{
  "crop_scale_min": 0.8,
  "encoder_expert_mlp_ratio": 1,
  "steps": 6700
}
Rows from expert 15 of block 2 of the image encoder, named by matrix and row number. Rows with one number belong to one neuron. Each number is 128 + 32 x the weight over its row's rms, rounded and kept within 0 to 255. All counts start at 0. Numbers have three digits each. After the name is the row's rms in percent of the matrix's.
# up: expert up (encoder.blocks.2.mlp.up, 32x96x96), inputs 0-95
# down: expert down (encoder.blocks.2.mlp.down, 32x96x96, transposed), outputs 0-95
up.14 110:131088143105136079135140140073159131129180098124138123195107151112141088110085114152102183193115137137101126112158093098119153203125173117129162133149155102091099131135135174158088175113057128141161143168107116125124077091111073109158143104112158039174048133161160158148122107135152170128
down.14 109:122164081163139104136156065165124140118139120059125120140069210069101133176150124139147165078080095110083135114146123124154167119169127154091069135104141093068185154075075138103110137133136149098123154134110132087103161177165104168107108172111155151139127152153116165142083120138199136154
up.15 105:096157056124130144124088162123152117096109136072067081145151170131139103180175196104093085137099129121131131139078087142088116112095128086096174164146142136139085157096117134146117125091119167090145127155146119118058190100155102147103160112194086143116184164097137164158108139170163157181
down.15 097:109133150110149137148186084132142148119147115163112142093081094094131132085163194116149156100150076172185129102127156132112129188101168160138088129164109139124111100173189157067109175129065109160090147106146135152187178122138092114130081173101123072097057162119112130141142106118098106067
up.16 094:144097157066156170159131114083136137124129148155173119130091170149134147094132143158112184178131132154178140048052104124156073100113110182123153103147151100098128122132093146159130147170114113166137108053129138082143205118094114152114097149175128093154055083115115100120179085122139150104
down.16 097:132145132157144146182082157173100110167121146102120124149150109131076049110152113123114170128088115087151116155116086105108121193092012132163126109161145145072174068114143183170177161158137141109173133120090103122148121178125164136131122122092181154068125088139125083160125126126114125108
up.17 092:138158148106118135158124140092124117115132156116093123205180116051086050147101160133115139152114073176155128058136101122136126157148178120124175073094097096101121098125094120099174140145140199117153142143045169113175129170123101140140088093127111161173133174169096143135124154110129149081
down.17 097:119124097156121117117155132135110147084145150156054108156093084175166143112112110105152169091157172130116121055167098152148134120160156148100130114069118140108137114120072154145085152108084180128205165151149095088189194134117088122157140152127119109138091135195103093138163073132078076164
up.18 117:109089097115138117119144161179122138167089086127145123114117130108136109153131140170146167182183070158100062124109105172075104157131129092113115171111056093116146103122118177087168149155086161118190135099144186138159095155094088101165200183082117114135143125159139158134118069116083130172
down.18 104:123115103103165165179135169095102089110073060077095199126059178137116131142127114117124133200174095133130132146132120138112133154144128162174109143116141073073127131161124130129084117184168150153124167153155154138155095131122155100143172123124067117113100091114113072151165143087048182117
up.19 111:132100145217173086082132140126157157110110090155102103119141102078104139094147112132125101140155171187137116099103127101108137141180124154162133151104182119087110119144128139160217099083081096148146162152107063153109153145139106103124084057159102211099159162113121146177099097095118114155
down.19 100:104129135121059107147164124094102129126145083101088102125099064101147093156118142177098180080081136164116083125146151145108086110165124141095113177123158123120098152077105142150057132094101134125126201137122143123134127081134137179125152108171196175160133117173133179159083193183093145160
up.20 092:072110081154128137164146161123082093132109070236127132105126075117154119174131124128104085097173150160131117072162097072102162163125132078160127169174138126117083182171149124129115131081142167133122160161131141182099141092127113103098090159128143078170113184164129082137115092129086107128
down.20 097:115133180109086130121123135174100170137180069109122084100115142101140138150148104140170105178145123147108126118131088102126145149163134087131115176099069157123147122090174086212105158051100089118128104083177170166070169140116134187133131142130087181133148157121127119192067098112131136087
up.21 107:108158112103150157118162141151152153120152136143091111142151129155102202114148110143105138159092141105147076139120121097098153114139125150149110082065130133113163114120169115161114164077117172118140084113174101152134129162150021094102163091058117105117099143122122225153115181114063195143
down.21 107:160068099066154153132140114127136132087171107085091139096108107116137156078155140111162184173081133165119112109128112153054094154072145110095105110134190117148121159100166103135091080182201095146112149157139165145098153144103141122138171171161175153089191098108154093124096116143129169084
up.22 100:119101079023162104129128123155128089171169096162136154122146172133164104101142176126092149159060097169162131201119202155148115147097119175053168125072124157126114134104145071124082137112126145124100131115122110096121131092129171138121125087134104089089185119167153119172151150146121134163
down.22 108:147140109104141131160162137120122104195126167084154165089160118127165159098180113149123134076103054123159094128171136123090117090120121123169151036116120130103076136167177182064124117117168123153119170152117142100123122188138146132048114074166089052141130113133177125115126147104147150144
up.23 090:118080120106139089051086190095143082080114135127186183126172123083125163218120139088156127103100134117148094144153120160158101188130116090136128123152165097200146158060097117101133091138099181128146097088125138155124136098146137071164107116152179163138106163135130105119110140077127157114
down.23 083:147123156099097100161070136177076141122172091138108149093137155197176133163127153138082106043183076139184133125132136111103103121120105099152120160123143096150127196159088161127106145121169126157105087145164077075112111151107122059115134130131148095165144066105097170135190112131174116140
up.24 115:101145169123155107082109075164128140159125143123180124148153115154105090142147113171064155157080094153105104147141136101116091163150189111098080143157082141095103153129130139186088169110042143135098097161136160090102128089135154136226090124113197123159145176111114112095111148103153093161
down.24 112:124133140090097100131109144139097150113160127096097142032118177113101173135085105158161139090106091112140114169130138146178174115137184072138200073054138102140117172172124154056135125098120110112049134116148118149115185148151132186132140136143115165139136158112145089181137092144144140090
up.25 095:113123113090120077089145114124182121178167091113088055157142122154181148080176112107127098073142103157168168113148121089143145099094090091171097178145128158127088122162180101126127115209129091140169121113121106120146108134222175121107134127109144104127121169150138095169127077074167147116
down.25 092:165181121137140138134130168173111158199156081118138095143156124154075114117085148126102086180174120131087136130076115114031087138145198058129162124119083146133094094079134139184140149108110109127058158145137108145092103144116139100157133151127147171167100170102155131089088133097148168148
up.26 110:167132159134201140122099141104161144092135123083126072163112114106152136124138183137123061155098141114153150135118109198091118082120108140047154111156154144107132076134140084159081068157089126117087099124150134161116151189196128121138153114128098158108142150112140179203066120120108170087
down.26 107:140115044126095136121202144172116111110118162161112154091107093202135116121103130110095113121155140142132141095143177104154150166107056116173094116046145110135067095156143200193100158132113168116080142158164111097167146064136109136118090189128154123179129115159118121123126103119105120119
up.27 107:158147111126171064089169154107096102106113090145108102169110165154169132114167108131175163182130092171101139098185129158072143126172136130099185106103063092132057138144136082065094155166120108166181109102112154127128145178138176114129100165150091113128103156127134111182100154138073149098
down.27 101:123154143096189101153182176174130208141118097138126117111129130225124232138136114138137117080107142139084126097094125141085126081124179137148114110124166119094126149065183150142128161115080143113172134168079116109150107116144103086083097130089128123092089159144092142131136129121069101152
up.28 057:134134039162098121140107112077155116140100098119095160136176117118127160178132082120142138150160117102121096112186090088122085157119097160151137170096129128106165111166117215127098154135154140172103137150183077113054085170150175057120117118138114127160159080180152145133103131160078158123
down.28 054:105121127161129126097152138073126080153152163121109149119109199150152158113158141134118134089107178211102100117140148116123121130223164134138127066154162056158124037116100135106185136071119111087093115160136148098163141168146119132113107142099159161080123166115127124091085102152151095081
up.29 105:127128147134083094120062130094084098073088072100162156151109141164163183116166061129069093116127185113093150095162149123083128103180131148132100146145165144141087133134103183128138120097164088144172128092163177125126113140110091119143158157138161148164135139158212067153099159152107118081
down.29 098:115099118073100150096190168129157084165139084070090134122173138140167144121149131127118091112131086167129092151167103138165132127153098134131065127100060157114117124129210143171146079146114073149149122077107114144088154176143123094101169128152158120084120221099134114120181113181113107149
up.30 098:109123114148178124135174118137161057102154091097074071154106094133136116153152137112112148137119168073117095123160116161126177115120156115131058163081140125185103152125089135165095134161147118137082109193176075144126100191102141148116116156126090159162083133085136178097175101076125138201
down.30 110:136135126125119144123107092119063184098120132182102130125093124179069132062186148152123189128107102139112112115166133163111089144138158133128144113127136133111125136194128068144103133069127107145086132145122125133142171154184167098060141147055154086127111053173135142182053164157130133135
up.31 098:162117077106081129120176136145163138166149164173140106118149107108114102098147137135158095111090160135231104154115128098143141107125119154126092070143156129215055119177088060137154147101095141160122133142114101129132087118100181128135158107127172175152167087101180075098129067117125102121
down.31 110:103115159143119099182076149210194139104103137132192070130108131106163077141098171145111126108124140107128159109128131095109106120158135146099161193126155103157174148053120133159120111100124098146091153136125141093105101158061126109175142142132081130165104128179125015102113168125147133146
up.32 099:132136088145152121142158115051135111080139127139097128159187141159196132135159079131100120129098132149189104149142072095090088069143084156063191106120110093161106096142094100105116112140136125179105160076138143161122135116117146125184123144123094120187098173155151110143129194135188131065
down.32 098:158113162165097092111100118187113197153099085095125167150179116145101128102171120120182114168157139114092176127090127107142183099102121103074170174077117141128121113112130142053144198150081203160134129136123130148180135071117107151114088126122120143139070157136099118105141079143067141132
up.33 097:147080168158096162123153165134076129111188131120115140076116116134176080144063115158073148109145123097061128097182178164132129155189142095083113067090143150191126108118139067131147173135104135131118144137120098122160168167102157153104166158152132092111135133146107153133060178107136094073
down.33 091:083177072033113123147153117137199158103096100142104121109134106104099175131140124107092114141162147193104121160168141165146094144113169121146117099098101067113128120134159160149113071134138140119167091134088136179072068123175147148059115131142207167107187130141123157124129125153106115104
up.34 097:108165168151112166133153112166112109130159096147047131120155163071121159188097131076130102100074110096165109155136106172128116132142079121190109123150105148186104138136115075158088170164121157142190104140116110051094139146178079140083154096098100120168190159143120157134102105143099117166
down.34 097:148136182146118174139110111131140131132093158134144162103145069120126108143118144143104124067141164134219138172067163147149068124134102098082168090128164156155107137202114085118110077110083166141112132179057167152107141092111089109107134110097169117101136128143102128088152134138189180067
up.35 104:135117149150174196120189126157141090132075124091109142092149120107112171132145125134144149141093079055159139122166107097149149118095119077143075142117144118168123147132147084163117148097100142158198106137136078150106119120160204075121169180075096076117112104195156135088089192129126116142
down.35 098:139112058146136184149150102132127082168100170121148086121168106163126160089172179112158130153070161117114091130132096144147123110123169106094170095123137162182080171121174082193129071135113118119178055080128220142138118108087171136105101118121150118119148119092138137115077089106150139128
up.36 106:156151138160121104151078161130116121187149115152125093128072149137136199140159110154162146127156104145072108168177132163172133108105099109151096189058147174100079078049150096148042109159121132151121129156162102096112102137105163159154126068113123176166125131135109088128126111119097070138
down.36 104:115149195138091110174147165168138160139096124104132131098113145123129174085152170170142140123162166079113107126111097127171131118099119049153093130108062143150141082141137124139089186104138134126106159086081066164167112090144180149125124157042150167138092173156116145056067123148135137139
up.37 107:139099100095101123183154082180073166128079132125099117115040126180148183130141164122101096185138106131159125124223136140089174147122148142121173111132110108129127101099149172091161131067098071133153157061149079119113133109124100166123145156150094152116079143121152097147143087162164156126
down.37 113:146155135121153105109065135154082119071196096089130128121184068136117157159155116154131153118128066190142108060105106126093151134110109131148133122182114163112186159116146095179127149106150146140076157128097171092158147105110179122141132172077069109131110138155117167107121118141096061202
up.38 090:140128085143163082175128122104126110168172164135188155097109107070090148154216090089183135101128138125129146155177127156124149072103097154156119092151177089155103060153101170167106087076137102137126152102119083157159137108140068140112148095167085124102121111137112120141132120119150085207
down.38 093:088114133157102098104142093153118161095154136144138126134144080146108089049125150134123138146129231183161089138087145110129079145153092156119119128088162136099124132101129169134151139053163200110159112106115173135144110141158118040190152097118096077100150125122122171098147137140181179129
up.39 099:112096131141099150135124112120156122157173164125128104087151180154159090124105123123131153124106132116171088111067126112204126159143119163154114149164123149169066186111126145165094165112075131116132152155124069129113137117071135118208112149137170080148116132121100082105116140193010155100
down.39 101:154120172172111156176124126128126172129104127155148139132137167107128107105215108085129185139155169113121118132071121099147090148175101193069070058164100057163169160170143080114101118125089115123149107160103095157117159089112169154087149135136084147144131069133114126110136081089149159120
up.40 106:121122126138088134133141107118108149131119152171172124141134086106071143084094145098202158058094124122181133109097148153141151036108144097081149134146202143177140159096154112179094135101149098129066150143090112119161125168106214130128096093206135070130129131139132095130117099147142112139
down.40 111:107099129071107116084114088089130112125176123141098143139133107127093099144119110215119112095129149123148175139156113140165098100182144083211172084157121137132110154140159138130131107137147108126127079103165148069122130110176078141165125156101084139122165090110146086045154174214127182109
up.41 102:116163128100137193116087146138159102107208137154101118110105111073114123094128188065175151131137131105143099122131126129126119099108057158138142072180118149159122164157104173153143145127153121154120169062199087097134136066109143114139142133130139154121082141128187087069143105201104092098
down.41 101:088097138165105131054168115171163118144144164107188130169131130137118118141216116103084121138135101158109127149095140088055160144089064117138151122143127118108163136148083130190182083148149169143148152102085158153160088134139180120166109071102134086177126102140087075160078121101126115127
up.42 111:084141139127127116139095145081124140089100081108160129085143112159135180133170163156135149129177093104130137112057178199131124121124223128131165140194103068072150133129148129130110108148062161134178166141117150166123095147123103116107096094102063119131078114110170181127090117180126097123
down.42 107:136102146133123074119086127112072087088142176119143152105149096116158097141126103162174125154155151130081151086109139178095166118159173195149080172096145181070124194138134078147156166167138157091131095130137133112109080113085110149133163209144071159141106142091161106132104116074121142082
up.43 096:137101117176131104101161153105132088134089164133118073101126185122147187139165140175151078149105118112113137097144179146142168139100127111107080116127074093140145159159121111177140095091149133080118177154131099100098140119196172099064135111129097070212076088175100180161125105119127114167
down.43 099:144124189149131143127120093111136099080143066114136074113080121172134152067128125096151118106108175112135124138116169176149159184115113150104184068126178084134101149162164100110106108123102167069140144082103101163149144122176145127101115120139056224142115103104155142176148133181106077138
up.44 107:096086116169133165110137127161149159072151177089141108209154106136151126134067113098138104136124125176092082121123079168130115173094116108139106207087169159070071112116141111104105131112185161115179130129082150116207178080119147118121162087143149113108102113135182122167141129102138134086
down.44 113:136074084096135142157151084116164171095119114139098130125062149186121125158177109116100110111126093138132136113147124074169139062135176165099108162100158134102182068126132140149160131116138144167168158187148057180106156192077083080106154152116157160147089148136088105107153138135152082090
up.45 090:116120163175104118133132110127129188159172183098107170183102155154133117127142189124096118132101166095029164136124099175145126150175153139157145137084127106114102142133118181111127126070132157153152122103055146124086098111167101062159189085074102113138139131117065108135085171151129152133
down.45 089:168122142081185058098149136057134111155093188177136155156142137104116137080098128130186117092117113146089117108113127165172096146111133141143140081065117095074141091118084133095122099159158141150107128126101118102149179173112096123107137135135169115149153122139208061170130138192133137199
up.46 097:122131162173142105169080077144165135145176132148097045138162105117148192149156112070105157130133119115155134078072149108072124156186136129112156097130166151136143063163108116104122222182096090154119147144122155092124116099116082167149162114118160165175127090078131127114152143126102084103
down.46 099:093091132151145129174137109158123154194145141159126124072127149081190065095065141117120172129083106180217127139204148111132114094170103141134121141159156108125159128145054106145115138148078081139095120117168146112077117131117080139110152141137134084067100144148143058130147136150164131145